Weights of a small segmentation model.
Model: 7.15M parameters, 48-pixel images, encoder activation quick_gelu, encoder patch size [2, 2], encoder depths [2, 5, 2], encoder widths [64, 128, 256], decoder activation silu, decoder widths [64, 128, 256, 256].
Training: adamw at rate 0.0017, 12000 steps, batches of 128, held-out accuracy 98%.
Data: trained on rendered scenes of coloured solids on a plain floor, 48750 training examples, 31.5 epochs.
Rows from block 7 of the encoder of a small segmentation model, named by matrix and row number. Rows with one number belong to one neuron. Each number is 128 + 32 x the weight over its row's rms, rounded and kept within 0 to 255. All counts start at 0.
Before each neuron's rows are labels from the 100 images, of 14976, where the neuron reaches its highest value: "strongest on" is what is common among them. Only what is clearly more common there than usual is listed. The data: rendered scenes of coloured solids on a plain floor.
# fc1: MLP up (encoder.blocks.7.mlp.fc1.weight, 1024x256), inputs 0-127
# fc2: MLP down (encoder.blocks.7.mlp.fc2.weight, 256x1024, transposed), outputs 0-127

strongest on: tube
fc1.692 [102 127 195 112  67  59 145 142 130 146  89 126 148 107 177 133 158 111 131 194 139 124 164 134 132 161 204 150 119  70 124 132 117 149 138 112 193 176 131 138 109  64 112 144 151 165  89  90 108  90 143  97  71 126 104  95 158 122 145 158 210  85 145 141  96 118 114 139  84 123 153 122  96 121 150 119 162 163 135 150 101 187 112 103 114 114 130 177 179 163 121 159 142  73  93 137 107  82 179 137 120 101 101  90 126 107 140 116  82 134 117 117 171 139 145 115  95 137 132  80  80 132 118 192 110 131 171 156]
fc2.692 [146 141 153 130 145  98 174 109 124 163 116 198 110 161 158 144  77 150 132 132 130 102 170 140 162 123  99 104  62 118 115 161 123  98 112 119 110 172 153  89 137  76 175 100 163 201 153 124  84 143 118 108  97 135 165 141  93 112  67 192  83 157 136 187  67  97 156 143 149 158 121  59 133  92 121  92 143  75 112 110 139 134 101 134  47  74 162 150 122 123 127 119 161  88  89 104  72 116 117 146 106 109 155 165 119 170 115 174 137 145 133  97 167 126 111 138 155 124 123 171  94 128 114 123 171 106 147  93]

strongest on: tube; light from behind the scene; largest object: tube
fc1.5 [ 97 136 154 108 129 133 153 104 102 137 116  89 126 207 155 125 140 112 117  94 118 137 139  77 136 121 107 160 130  99 114 149 204 169 174 123 126 138  84 135 110 116 116 130  99 129 100  78 136 161 117 104 103 132 167 116 147 163 131 104 153  40 152 115 144 121  99 148 166 123  62  94 167 189 152 151 136 128 117 142 108 200 172 128 144 138 136  94 116  48 136 176 140 108 122 174  92 114 151 140 141 138 101 108  91 153 215 106  92   0  95 120 124 126 165 114 255 142  83 209  79 131 162 147 111 119 130 175]
fc2.5 [ 96 125 147 144  54 154 133 153 128 178 114  80 127 122 137 139 172 106 110 103  79 169 143 107  96 101 122 148  93 119 102 127 127 169  90  50 194 112 157  87 118 159  79 110 117 129  88 114 157 152  95 176 150 111  51 138 157  70 118 107 140 107 103 121 129 191  82  93 106 127 143 131 148 171 138 149 131  77  89 135 105 139 148 140 153 106 168 101 155 139  96 148 170 127 111 127  97 105 198  54 147 104 166 116 170 165 142 145 129 123 126  72 108 157 143  64 121 155 134 158  86 114  60 161 153 150  83 120]

strongest on: tube; largest object: tube
fc1.445 [110  86 137 127  90 113 139 150 133 131  90 164 149 110 154 128 154  62 151 153 198  97 142 155  76 144 120 131 116 105 102 119 110 165 170 105 219 141 165 131 169 117 104 109 135 139  85 141 101 158 228  93 134 142 114 131 154  86 142 115 177 150  50 124 145 142  92 139 125  72 146 120 113  97  94 141  64 140 109 148 150 111 183 135 166 128 112 183 130 151 131 138 138 145 142 108 173 112 149 116  93 127  69  90 155 103 133 100  96 120 156 133 136 155 118  91  97 128 202  94 141 150 117  99 171 129 140 151]
fc2.445 [134  98 153 132  83 119 145 174 144 186 147 156 109 133 127 183 120 121 148 149 153 178 129 177 163  79 127 131  78 116  36 153 126 111 108 103 182 154 166 150 118 126 116 127 160 137  93  74 145 158 154 100 123 152 153 175 148 114 106 154 135 146 132 137 106 158 114 121  67 123  56 128 150 177 155 157 150 132 132 145  79 128 123 101 152  93 130 125 143 195  92 102 127  75 113 117 160  70 129 112 119  82 153  66 126 163 130 121 101 154 152  99 141 160 130  63 103 119 144 170 116 134  69  75 105  96 137 139]

strongest on: grey object; striped object; spring
fc1.186 [ 91 130 169 106 129 164  92 119 122 112 109  88 115 143 141 147 144 128 145 102 120 133 156 103 120 103  87 192 123 116 114 130 210 189 109 121 127 155  66 149 107  99 114  92 145 153 115  94 110 169 158  67 127 126 128 119 165 141 129 146  78 104 110 137 121 151 106 127  95 132 141 134 171  98 150 135 116 162 134 167 100 226 168 151 149 112 132 113 183 141 119 126  98 103 123 151 109  73 165 125 105 205 114 157 127 136 154 105  44  56 155 158 137 131 182 109 153 120 108 165 110  93 110 155  80  86 135 142]
fc2.186 [120 144 186 144  62 136 147 135 144 152 137 156 108 127 166 172 136  96 106  66 146 122 136 130 151 142 136  89  59  79 101 172 131 157 104 149 130 134 115 100 106 112 123 101 174 148  96 163 137 137  85 124 105 126 169 132 122 150 153 157 133  95 168 119  93  95 157 150 122 173  87 110  94 182 150 167 179 146 134 154  87 154  67 102  92 104 171  99 192 195 109  77 141  70  96 116 183  63 158 125 124 157 107 142 132 129  89 180  60 125  92  74 154 184 105 158 122 113  62 134  89 172 107 125 147 100 178  63]

strongest on: tube
fc1.400 [ 57  96 117 152 130 115 146  94 153 105  93 152 110 132 126 178 122 110 142 171 192  51 128 119 102 140 202 119 107 131 102 145 201 185 176  87 139 139 137 127 155  91 143  92 133 132 124 120  56 101 156  46 107 152 139 126  97  69 104 155 175 155 109 137 117 127 137 139  67 107 145 143 137 101 114 125 119 150 129 132 165 159 148  67 122 139 110 156 153 129 130  91 118 145 161  69 165  97 123 129  68 142  57 101  98 133 142  88  90 132  95 172 130 171 131 107 128 144 147  76 129 146 119 168 161 114 120 157]
fc2.400 [175 150 140 143 114  99 117 160 117 108  87 163  95 140 118 192 139 121  74 148  88 120 127 122 125  91 160 140 116  80 127 118 163 183 133 112 111 158 109 126 163 119 136 123 200 160 138  94 127 131 161 108 131 129 119 124  92  92  86 221  88 121 123 167  25 109 111 158 151 120 127 111  95  77  99 127 145 106 117 110 178 140 114 146  87  35 108 146 127 138 136 170 152  34 115 195 119  83 170 116  83 129 108  97 130 179 101 117 107 104 142 100 139 106 113 147 129 180 130 103 148 119 112 192 176 157 141  99]

strongest on: grey object
fc1.20 [118  60 105 156 155 127 158 108 122 121 134  87 197  97 118 132 105 125 133 140 166  42 117 130 116 103 198 104 125 164 146 107 166 114 132 140 130 162  97  86 177 136 157  78 119 125 150 177 114 109 190  76 158 116 118 164 148 150  64 140 141 165  59 145 139 151 114 166 122 133 196 142 135  81 128  99 104  93 131 167 142 115 171  84 138 126 148 139  64  85 158 135 151 122 164  84 113 129  86 106 139 116  87 143  60 107 187 145 125 137 107 146 135 121 115 101 160 130 154  93 182 115 122 128 195 120 126 141]
fc2.20 [112 130  46 129 112 194 137 103 113 131 158 112 109 135  64 151  68 172 128 139 111 146 142 133  95 153  80 142  91 219  96 111 136 151 103 104 112  93 146 107 131 135 179 132 104 151 167 109 111 118 136 195 152 145 135 150  74  96 138 121 101 116 134 181 120 116 164  59  69 132 108 123 182 112 117 120  96 116 156  49 161 137 161 160 150 150 167 116 117  89 108 101  97 160 188  65  87 157  90 161 134 152 132  92 138 159 132 103 221 134 129 107  40 160 188  93 141 130 123 169 128 106 106  85  94 157  62 148]

strongest on: grey object
fc1.129 [183 123 117 132 160 170 148 115 132 100  99 171 135 115 159 106 174 120 174 187 160 165 125  48  78 189 117 104 143 141  73 118 177 136  87 104 149  55 151 147 179 142  95 159  77  98 110  89 120 114 170  99 157 140 109 126 157  82 180  96 136 155 100  92 187 116 151 103 115 116 178 139 158 115  94 148 130 124 148 129 141 126 205 136 149 214  90 127 101  79 110 161  82 139 169 208 135 144 150 130 126 142 100  99 127  90 131 139 121 129 167 196  99 124 147 134 124 139 132 181 228 146 121 146 111 108  93 142]
fc2.129 [122 103 106  66  77  79 168  76 134 109 115 115 125  80 132  79 188 147 138  91 130 125 134 101 135 180 154 106 132 104 184  55 146 164  66  67 134 147 176 118 149 107 128 121  71 118 140 169  83 158 209  80  88 111 124 108 143 130 159  77 158  96 126 117 200 110 131 187 134 117 152 122 109 155 105  98 150 107 125 143 147 105 146 115  98 166 103 154 108 123 125 157 121 203 149 125 135 193 154 136  98  99  52  97 101  80 136 151  84  71 131 115 116 109 129 143 132 146  90 120  74 196 109 134 140  90 137  92]

strongest on: tube; bowl
fc1.11 [ 84 100 122 133 126 113 188 134 152 144  90 109 143 110 126 123  98  88 138  47 109  58 154 120 135 140 191 255 144 158 140 122 179 159  96  48 118 161 132  94 141  65 150 138 104 149 167 103  99 255 107 106 114  84 135 139 141 127 111 152 128  76 132 154 126 152 121 123 144 164 129 103 126 123 159  94 113 153  94 132 138 195 127  94 145 144 131 145 134  70 201 157 152 161 134 128 104 144 108 126 145 138 100 115 151 114 167 136 127 124 150 156 123 131 165 161 147  91 110 149  79 128 144 115 104 133 112 132]
fc2.11 [144  86  84 151 100 157 146 152  94 161 117 106 148 106  75 168 148 153 129 123 115 165 160 140 140 155 111  94  97 177 109 126 130 131  70 107 188 132 133 143 136 128 141 132 158 162 109 148 109 134 102 134 140 172  85 168 131  76 159 140 203 109  96 181 117 190 100  92  77 141 227 112 181 131 115 131 163  88 151 101  96 113 190 137 181 102 137 120 133 135  71 174 106 114 199 152 123 101 155  92  98  94 159  84 148  94 145 149 153 145 163  55  74  98 151  90  80 179 114 116 129  90  35 160 142  92  83 125]

strongest on: dodecahedron
fc1.50 [101  77  91 135 143 114 151 178 138  76 123 158 154 114  85 166  77 121 110 163 128 115 166 132 149  89 169 171 155 175 109 174 160 133 159 141 111 147  72 118 150  79 170  76 162 170 157 111  59 138  85  82 122 127 153 141  94 118 130 178 114 164  87 174  93 133 130 157 164 101 149 131 150 103 127 105 103 169 130 121 162 180 168  94 165 121 133  97  99 103 152 135 100  90 154 146 110 131 119 137  77 146 116 126 112 157 135  98 141 140 124 193  96 113 101 146 149  75 123 147 184 119 138  98 126 138 103  93]
fc2.50 [143 127  29  96 120 169 143 145  82 173 167 156 120 138  16 166  73 122 105 100 141 162 127 131 124  85 158  85  91 241 112 129 118  98 125 112 125 111 121 153 104 113 179 158 167 156 144 110  99 164 126 187 133 148 158 222 108 110 133 148 149 120 160 222  67 128 137 107  78  88  83 118 131 142  70 100 141 101 126  36 120 114 106  91 186  74 146 115 118 131 103 134 140 107 202 166 139 144 111 145  69 108 176 103 149 142 125 153 164 138 117  77  46 107 106 163 126 142 126 133 115  85 156  90 133 117  94 132]

strongest on: count: five
fc1.277 [ 94 121 157  99 102 175 127 116 145 100 110 102 140 122 160 126 126 144 153  41 119 127 112 107 134 196 161 204 144 101 112 126 188 148 107 135 128 125 140 107 140 120  71 132 100  93 104 142 123 166  99 134 134 123 179 111 101 178 131 101 136 108 140  75 164 107 128  94 131 183 115 154  75 165 156 183 129 171  89 133 132 163 111 180 127 201  98 104 140 106 159 103  85 166 121 105 120  88 121 130 149 174  61 124  98 137 146 111  95 127 119 151 114 169 186 124 181  46  93 202 148 188 127  54 110 143 100 118]
fc2.277 [149 133 144 116 156  78 142 123 147 124 169 169 126 132 168  98 178 117 103 179 125  92 184 141 135 161 165 109 129  80 172 100 120 147 107 156 127 116 123 134 189  67 165 126 110 174 138 124  68  90 180  75  73 129  72 111 161 148 161 115 155  84 151 139 150  90 140 175 179  62 152  75 127  85 119  65 160 117 134 165 118  80 133  56  93 156 128 137  96 144  98 162 179 151 124 149 144 150 129 175  82 120 131  79 134 108  93 163 107 101  65 124 151 128  94 197 111 177 123  89 129 139 172 207 136  89 170 127]

strongest on: count: five; sphere; dome
fc1.617 [ 37  91 115 143  89  87 196 158 136 101 109 141 134  63 104 134  78 149 112 107 112 141 133 141 130 153 186 170 138 154 178 124 167  88  73 123 147 128 208  71 177  95 148 126 117 140 137 163 103 134 115 106 160 109 155 131  83 161 145 145 180 145 142 148 118 119 125 138 130 141 192 112 141 187 152 115 135 135 137 111 148 186 139 117 138 162 121 134  60 127 181  42  84 128 147  95 125 135 135 158 132  97 125 103 134  90 179 115 170 145 167 148 129 121 139 103 142  11 108 143 138 182 147  70 126 178 103  96]
fc2.617 [211 106 138 130 143  93 171 143 129 126 170 164 167 229 124 160 119 101  84 180 170 183 149  77 160  85 141  72  80 178  73 111 119  67 138 165 136 126 118 141 134 125 159  83 173 155 150 121 116 129  64  89 128 142 144 190 157 116 155 150 134 144 163 153 119  92 162 156 148 113  89 115 152 156 110 120 137 142 172 146  43 106  96  85 156 121 147  78 100 142  96 192 134 101 142 162 148 103  66 139  85 103 154 135 124 146 134 178  95 155 128 144 120 162 118 167 118 129 142 171 178  72  87 133 172  69 105 133]

strongest on: tube
fc1.342 [126 113 137 139  58 127 122 104 147 136 162 142 112 149 150 122 145 147 172 147 133 124 148  22 138 138  61  93 120  99 144 122 175 148  92 151 175 113 212 119  76  92 121  92 140 147 143  90 111 110 128  52 133 146 122 100 141 121 127 136 198 175 126 135 136  91 122 125  87 125 137 116 111 186 139 148 149 105 127 150 153 184 135 180 128 157 132 196  91 161 113  10 139 123 131 128 128 112 153 116 112 147 153 144 130 125  78 115 126 107  69 150 146 130  90  77 130 160 154 118 172 186 129 124 123 169 141 101]
fc2.342 [187 136 157  86 100 122 122 134  80 122  76 132 182 182 160 104 111  96 121 124 124 153 145 128  98 112 143 108 124  99  86 204 185 140 219 147  93 150  76  92 130 107 138 183 102 136 114 128 114 135 131 105 132  76 162 135 143 171  82  99 103 124 153 127 135 111  88 155 187  93  49  98  93 137  96 113 146 144  80 124 124 154  70  89 140 118 159 105 152 151 143 219 167 148  65 183 139 155 109 167 122  86 134 150  63 178 132 142 125 118 129 101 151 126 139 145 179 141 116 162 120 155 134 100 155 170 149 180]